Rows from block 8 of a small image classifier, named by matrix and row number. Rows with one number belong to one neuron. Each number is 50 + 15 x the weight over its row's rms, rounded and kept within 0 to 99. All counts start at 0. After the name is the row's rms in percent of the matrix's.
After each neuron's rows are labels from the 100 images, of 14976, where the neuron reaches its largest size: "strongest on" is what is common among them. Only what is clearly more common there than usual is listed. The data: rendered roads seen from a driver's seat, with toy cars, trees and houses. In brackets: how many of the 100, against the usual share in percent.
# gate: MLP gate (model.blocks.8.mlp.gate.weight, 336x128), inputs 64-127
# fc1: MLP up (model.blocks.8.mlp.fc1.weight, 336x128), inputs 64-127
# fc2: MLP down (model.blocks.8.mlp.fc2.weight, 128x336, transposed), outputs 64-127

gate.248 152:55 44 43 50 49 74 50 60 54 55 46 30 61 50 46 39 23 59 71 44 63 65 49 68 42 54 37 48 47 91 50 72 36 56 28 84 58 40 42 60 62 42 67 36 29 37 41 37 59 75 66 39 51 63 30 16 67 33 65 42 48 47 66 46
fc1.248 160:48 56 68 50 46 20 57 59 16 78 63 58 48 46 37 67 72 61 32 74 35 32 66 20 63 20 60 17 62 35 31 48 42 39 36 59 36 58 29 37 37 64 54 70 59 59 43 63 69 54 43 40 52 52 62 70 69 44 24 26 54 41 18 58
fc2.248 154:57 32 47 57 51 59 46 36 43 50 39 84 59 31 74 44 13 33 60 33 42 41 25 77 46 51 53 52 44 31 65 41 39 40 46 25 30 22 47 46 56 29 60 55 46 56 40 41 73 43 26 73 48 48 46 38 77 52 30 72 49 40 39 39
strongest on: vehicles: zero (32 vs 12.5)

gate.315 139:22 64 64 44 20 64 42 62 43 49 12 50 51 63 46 45 45 50 60 09 67 76 64 50 75 53 44 57 54 40 44 57 55 33 53 50 34 53 29 37 44 40 40 62 32 60 33 58 55 22 62 43 45 70 46 49 69 54 45 32 37 60 38 51
fc1.315 129:59 47 41 41 43 92 50 49 75 38 27 41 49 54 30 48 34 22 26 51 50 66 23 52 81 51 67 38 60 29 38 37 70 42 59 41 44 61 23 42 36 20 84 36 41 50 36 59 67 67 71 64 46 65 32 23 36 57 58 55 30 67 39 63
fc2.315 156:57 65 51 28 48 54 32 45 38 37 41 51 44 43 56 42 49 73 51 43 83 54 59 87 53 59 43 51 38 74 46 37 64 54 50 46 38 57 76 48 43 47 64 62 40 37 43 31 31 11 48 24 48 58 21 51 48 63 66 51 41 54 52 73
strongest on: vehicles: two (67 vs 41.9)

gate.20 079:36 56 49 57 48 49 41 43 30 76 59 65 76 73 49 25 48 42 58 35 49 62 47 45 38 52 76 43 66 60 76 30 47 49 51 26 15 65 62 31 76 44 52 41 48 70 38 59 50 79 50 37 59 45 65 64 56 33 54 52 53 57 34 50
fc1.20 083:76 47 60 42 41 58 59 49 54 23 51 46 36 43 58 45 58 64 64 49 62 64 52 40 58 57 41 39 51 51 46 33 45 30 29 46 65 50 53 47 55 38 60 32 64 29 48 60 46 68 50 56 53 54 81 37 39 76 19 24 53 45 45 41
fc2.20 076:75 32 36 37 57 54 47 51 49 45 80 48 56 66 46 41 51 38 56 55 61 38 78 28 72 31 28 27 68 57 56 54 32 50 72 85 55 63 56 44 53 60 27 83 63 58 42 41 57 55 42 49 39 43 60 65 65 39 60 54 48 10 60 31
strongest on: snowy verge (63 vs 34); vehicles: zero (37 vs 12.5)

gate.318 094:87 48 31 34 18 35 79 40 35 47 39 32 39 52 53 50 51 60 76 65 61 53 52 68 59 55 52 57 39 47 50 34 33 32 42 40 55 64 74 83 34 61 42 34 60 52 54 38 81 77 56 62 35 26 49 63 51 51 51 37 70 82 32 35
fc1.318 098:22 80 58 65 61 40 36 80 92 46 61 68 65 39 23 48 55 30 42 48 45 50 55 29 56 25 73 64 24 58 77 47 56 40 60 35 43 44 55 56 50 27 46 57 42 28 38 59 51 38 37 41 70 31 43 48 50 56 63 61 28 24 66 85
fc2.318 091:10 40 50 69 39 38 56 63 43 51 50 50 50 57 61 41 57 33 61 38 51 27 68 41 55 52 35 50 53 73 51 61 24 47 58 43 33 66 46 55 46 56 68 51 52 44 87 47 66 61 44 58 29 28 54 51 79 36 82 61 45 45 16 67
strongest on: dusk (67 vs 29.9)

gate.247 132:42 45 57 32 52 55 37 31 66 70 57 41 55 51 54 59 47 43 64 55 55 28 66 58 52 41 25 35 43 60 43 37 60 46 34 42 46 30 60 59 57 66 57 59 45 59 73 83 53 26 63 19 62 75 39 72 42 26 51 35 29 55 42 51
fc1.247 144:66 55 62 49 46 48 72 38 35 56 50 45 58 65 56 61 53 25 19 40 66 63 60 19 32 46 80 47 67 73 54 49 64 42 52 60 24 77 59 67 59 51 40 59 25 60 44 30 24 67 30 74 62 22 38 57 57 66 42 56 50 84 55 59
fc2.247 128:45 40 66 33 31 60 44 51 73 51 69 54 49 27 63 73 61 55 72 45 45 71 38 73 64 77 45 44 33 42 61 49 40 31 41 60 53 71 69 48 25 37 63 36 51 47 20 66 55 29 82 40 70 82 04 38 45 37 36 63 44 67 46 32
strongest on: dusk (66 vs 29.9)

gate.32 138:37 37 52 45 69 86 49 35 47 55 50 59 64 25 67 52 39 57 57 22 52 70 32 51 33 48 67 50 29 53 39 68 35 43 31 72 61 72 66 35 61 50 39 43 25 73 53 67 43 32 48 64 49 78 40 59 60 24 38 47 30 56 71 45
fc1.32 136:49 66 36 53 40 22 52 50 51 46 49 53 47 47 37 42 54 24 56 85 55 29 76 44 65 59 36 42 71 46 66 20 70 45 51 43 42 55 33 63 35 56 67 64 61 12 56 47 42 62 65 14 53 25 39 55 59 78 67 66 53 39 19 55
fc2.32 150:44 49 47 55 23 49 48 27 54 74 60 51 38 43 37 59 38 59 48 49 55 65 38 49 40 35 72 50 34 75 78 81 68 41 58 37 39 46 45 22 56 48 58 25 37 83 69 61 70 40 34 53 44 68 63 41 54 44 38 51 20 43 20 42
strongest on: dusk (81 vs 29.9)

gate.155 148:59 47 47 69 49 35 33 47 35 59 31 22 46 46 58 55 66 54 39 50 34 27 53 57 59 53 40 39 53 42 45 27 81 54 64 30 36 57 32 43 39 21 84 73 68 37 74 35 63 63 52 39 43 46 34 28 45 48 38 53 76 52 59 36
fc1.155 123:67 58 61 73 59 65 51 53 51 54 65 12 70 60 72 37 55 31 23 44 61 21 41 29 46 66 53 79 37 34 58 20 50 70 65 28 47 32 48 50 59 55 48 52 65 14 56 55 28 78 61 53 67 55 62 42 48 50 35 59 56 32 61 45
fc2.155 146:46 63 58 24 64 45 41 21 14 62 72 39 63 62 32 38 59 49 49 66 45 47 49 59 63 37 24 30 71 68 25 62 44 53 22 58 49 76 48 42 57 57 48 62 78 52 33 48 55 52 83 65 50 56 51 64 61 35 65 52 36 22 23 64
strongest on: vehicles: two (75 vs 41.9)

gate.164 155:29 36 37 57 58 66 52 59 50 40 44 29 41 53 68 39 30 26 25 90 56 67 42 65 71 65 61 38 56 58 32 33 51 46 12 28 27 56 53 29 49 53 62 83 59 39 63 49 35 40 62 28 35 72 59 50 46 26 37 51 51 43 41 52
fc1.164 157:32 51 30 37 63 55 32 32 50 68 74 28 58 44 34 60 68 36 63 34 67 65 54 54 65 48 36 54 48 45 36 65 30 37 70 58 56 71 23 69 50 56 52 13 52 42 67 52 75 53 55 66 43 42 27 59 32 55 80 41 46 61 37 59
fc2.164 153:36 70 61 91 50 64 50 57 17 40 58 55 67 29 46 20 45 47 37 38 34 56 49 86 65 56 64 35 53 59 54 34 60 51 59 65 20 65 66 48 61 31 48 52 20 62 29 57 57 65 40 25 59 35 51 33 51 62 41 57 51 49 55 51
strongest on: vehicles: zero (50 vs 12.5)

gate.42 101:50 49 68 36 38 48 41 38 57 35 48 62 47 48 37 48 52 51 22 45 64 61 72 48 48 42 19 17 42 73 29 46 72 53 27 63 34 56 60 39 66 55 61 52 56 62 53 50 29 11 21 55 57 63 50 51 52 67 52 55 54 55 63 30
fc1.42 106:48 57 63 62 54 36 60 44 58 57 52 43 70 41 73 24 45 30 63 47 33 42 39 61 52 32 77 67 50 38 63 46 47 34 54 25 59 48 58 32 44 44 31 49 61 46 63 48 51 48 57 66 48 33 45 48 43 50 59 63 44 36 59 60
fc2.42 118:40 42 66 82 44 43 49 56 50 64 29 52 38 40 60 30 54 33 48 30 72 44 16 74 53 31 60 54 55 53 41 36 40 56 40 55 38 14 56 56 50 64 64 62 75 40 70 44 38 60 48 37 77 27 54 41 49 43 68 36 58 66 34 55
strongest on: dusk (71 vs 29.9)

gate.74 045:50 45 59 19 33 45 40 37 50 35 73 39 56 25 49 55 35 63 56 43 45 61 34 73 28 42 38 86 46 43 48 47 56 59 34 26 51 62 65 94 54 59 48 35 20 82 66 64 54 50 80 37 48 53 59 30 37 55 66 61 40 59 51 48
fc1.74 041:24 25 56 46 64 57 21 21 52 61 79 66 63 52 47 38 35 64 51 58 61 50 80 45 27 49 39 57 43 39 49 70 66 71 58 24 47 36 59 79 72 38 35 32 51 66 50 22 72 47 46 58 41 49 46 45 45 52 84 21 59 56 53 26
fc2.74 040:66 11 67 41 75 34 63 41 61 40 62 65 38 50 67 72 31 64 23 42 60 42 22 38 53 43 26 26 38 58 72 35 35 40 50 56 53 57 46 23 37 53 62 26 54 40 51 48 51 61 77 75 51 55 40 42 75 38 50 45 58 53 45 62
strongest on: vehicles: two (76 vs 41.9)

gate.161 089:49 66 27 58 41 43 52 33 40 54 58 27 18 67 58 60 64 70 11 43 53 48 45 34 68 43 51 50 55 40 55 52 70 67 52 41 43 40 81 64 33 66 50 48 63 48 46 58 35 31 55 86 52 44 43 44 67 51 58 72 43 54 11 55
fc1.161 102:61 38 71 49 16 55 36 18 72 53 49 42 31 79 31 60 50 47 65 47 66 66 59 46 35 65 54 81 38 48 61 36 26 55 46 56 32 53 42 46 57 26 53 70 42 48 37 65 39 59 65 73 57 60 52 21 70 48 54 20 52 73 42 54
fc2.161 093:40 66 51 57 74 47 19 35 37 46 44 35 40 59 68 49 52 46 24 54 47 59 53 19 66 68 27 74 62 49 55 51 39 84 69 36 65 83 54 28 57 35 58 44 34 55 68 71 30 62 50 34 45 63 53 50 34 64 81 48 43 43 60 47
strongest on: vehicles: two (67 vs 41.9)

gate.59 038:52 32 36 32 35 82 49 61 41 54 31 45 69 43 67 40 45 63 58 70 71 66 34 50 65 70 54 39 46 71 67 46 34 48 48 65 38 41 40 62 56 22 46 45 49 75 61 54 50 34 40 54 26 66 41 65 54 56 66 30 43 64 42 62
fc1.59 036:58 45 59 34 44 56 59 11 47 58 47 20 46 40 54 29 67 70 61 50 49 52 67 25 48 69 68 52 64 46 27 42 54 59 60 47 60 61 62 48 20 67 58 66 53 59 25 43 60 16 47 30 73 66 41 40 44 59 67 49 28 73 40 36
fc2.59 032:53 32 46 79 40 56 18 63 48 38 70 31 28 52 59 45 32 29 38 59 41 52 64 42 48 58 70 53 44 28 51 59 51 42 67 49 62 50 42 63 47 76 58 47 69 77 42 64 47 77 49 55 35 34 59 32 76 63 55 61 82 41 55 23
strongest on: vehicles: zero (33 vs 12.5)

gate.22 130:67 34 39 47 34 95 25 64 67 71 58 34 40 49 68 60 47 45 56 43 57 50 82 42 56 36 40 51 45 46 37 66 67 67 64 53 22 66 45 38 55 34 28 51 40 57 63 62 46 63 54 59 66 50 64 48 64 52 37 63 34 75 29 18
fc1.22 138:69 62 45 60 63 49 53 66 45 28 31 67 62 39 44 38 64 58 50 70 66 36 39 63 29 58 70 46 56 48 49 56 42 33 47 55 65 32 62 53 35 42 46 60 46 34 29 58 40 37 39 26 21 48 55 49 24 73 49 46 73 30 57 47
fc2.22 126:30 31 39 61 28 46 61 43 56 80 58 56 65 37 73 45 48 56 64 63 21 60 59 51 37 32 44 47 33 55 53 50 63 33 44 47 49 71 42 52 53 37 37 19 42 53 50 54 51 73 41 67 76 50 50 34 85 41 60 52 36 43 67 84
strongest on: dusk (61 vs 29.9)

gate.275 112:59 63 47 50 33 60 49 43 56 46 55 45 46 72 68 47 42 65 57 59 30 51 49 33 63 53 32 71 50 57 53 58 64 40 44 52 63 61 52 38 58 42 71 55 50 51 25 14 20 44 46 76 29 65 38 57 46 51 40 56 63 09 56 55
fc1.275 115:54 47 68 48 47 39 85 42 66 55 51 41 41 49 22 71 67 60 63 28 57 93 39 31 39 34 79 47 56 70 27 62 48 32 25 57 39 42 18 66 40 44 23 57 46 45 59 58 59 31 59 53 45 40 58 57 46 26 65 54 56 67 40 70
fc2.275 117:52 47 53 45 47 66 00 59 54 63 70 43 39 39 44 45 48 62 46 61 51 47 54 31 61 44 56 35 47 77 41 46 72 36 51 55 60 47 34 40 00 23 47 20 26 45 56 62 37 55 52 28 48 53 50 66 74 43 56 68 65 31 51 58
strongest on: dusk (68 vs 29.9)

gate.250 079:47 60 55 68 34 49 49 43 38 52 47 45 43 42 61 47 62 54 43 37 39 51 66 53 86 58 55 63 34 68 58 76 36 47 22 64 52 56 16 62 52 54 08 29 31 44 24 36 61 36 57 69 30 00 74 64 57 26 75 55 57 37 40 64
fc1.250 093:55 46 47 40 80 74 33 79 56 67 32 45 35 55 31 66 17 75 59 45 42 45 30 67 49 67 46 67 66 23 58 58 54 60 70 20 37 73 43 38 04 27 59 58 55 69 80 33 37 47 43 32 68 54 35 65 58 56 47 66 52 35 29 40
fc2.250 087:28 39 33 35 47 21 57 58 66 71 52 50 48 58 23 65 58 49 79 52 57 52 37 29 20 31 74 50 38 76 40 43 59 55 65 63 61 21 52 37 71 51 46 51 52 50 39 63 41 21 60 44 38 46 41 29 61 71 63 21 40 51 42 56
strongest on: dusk (61 vs 29.9)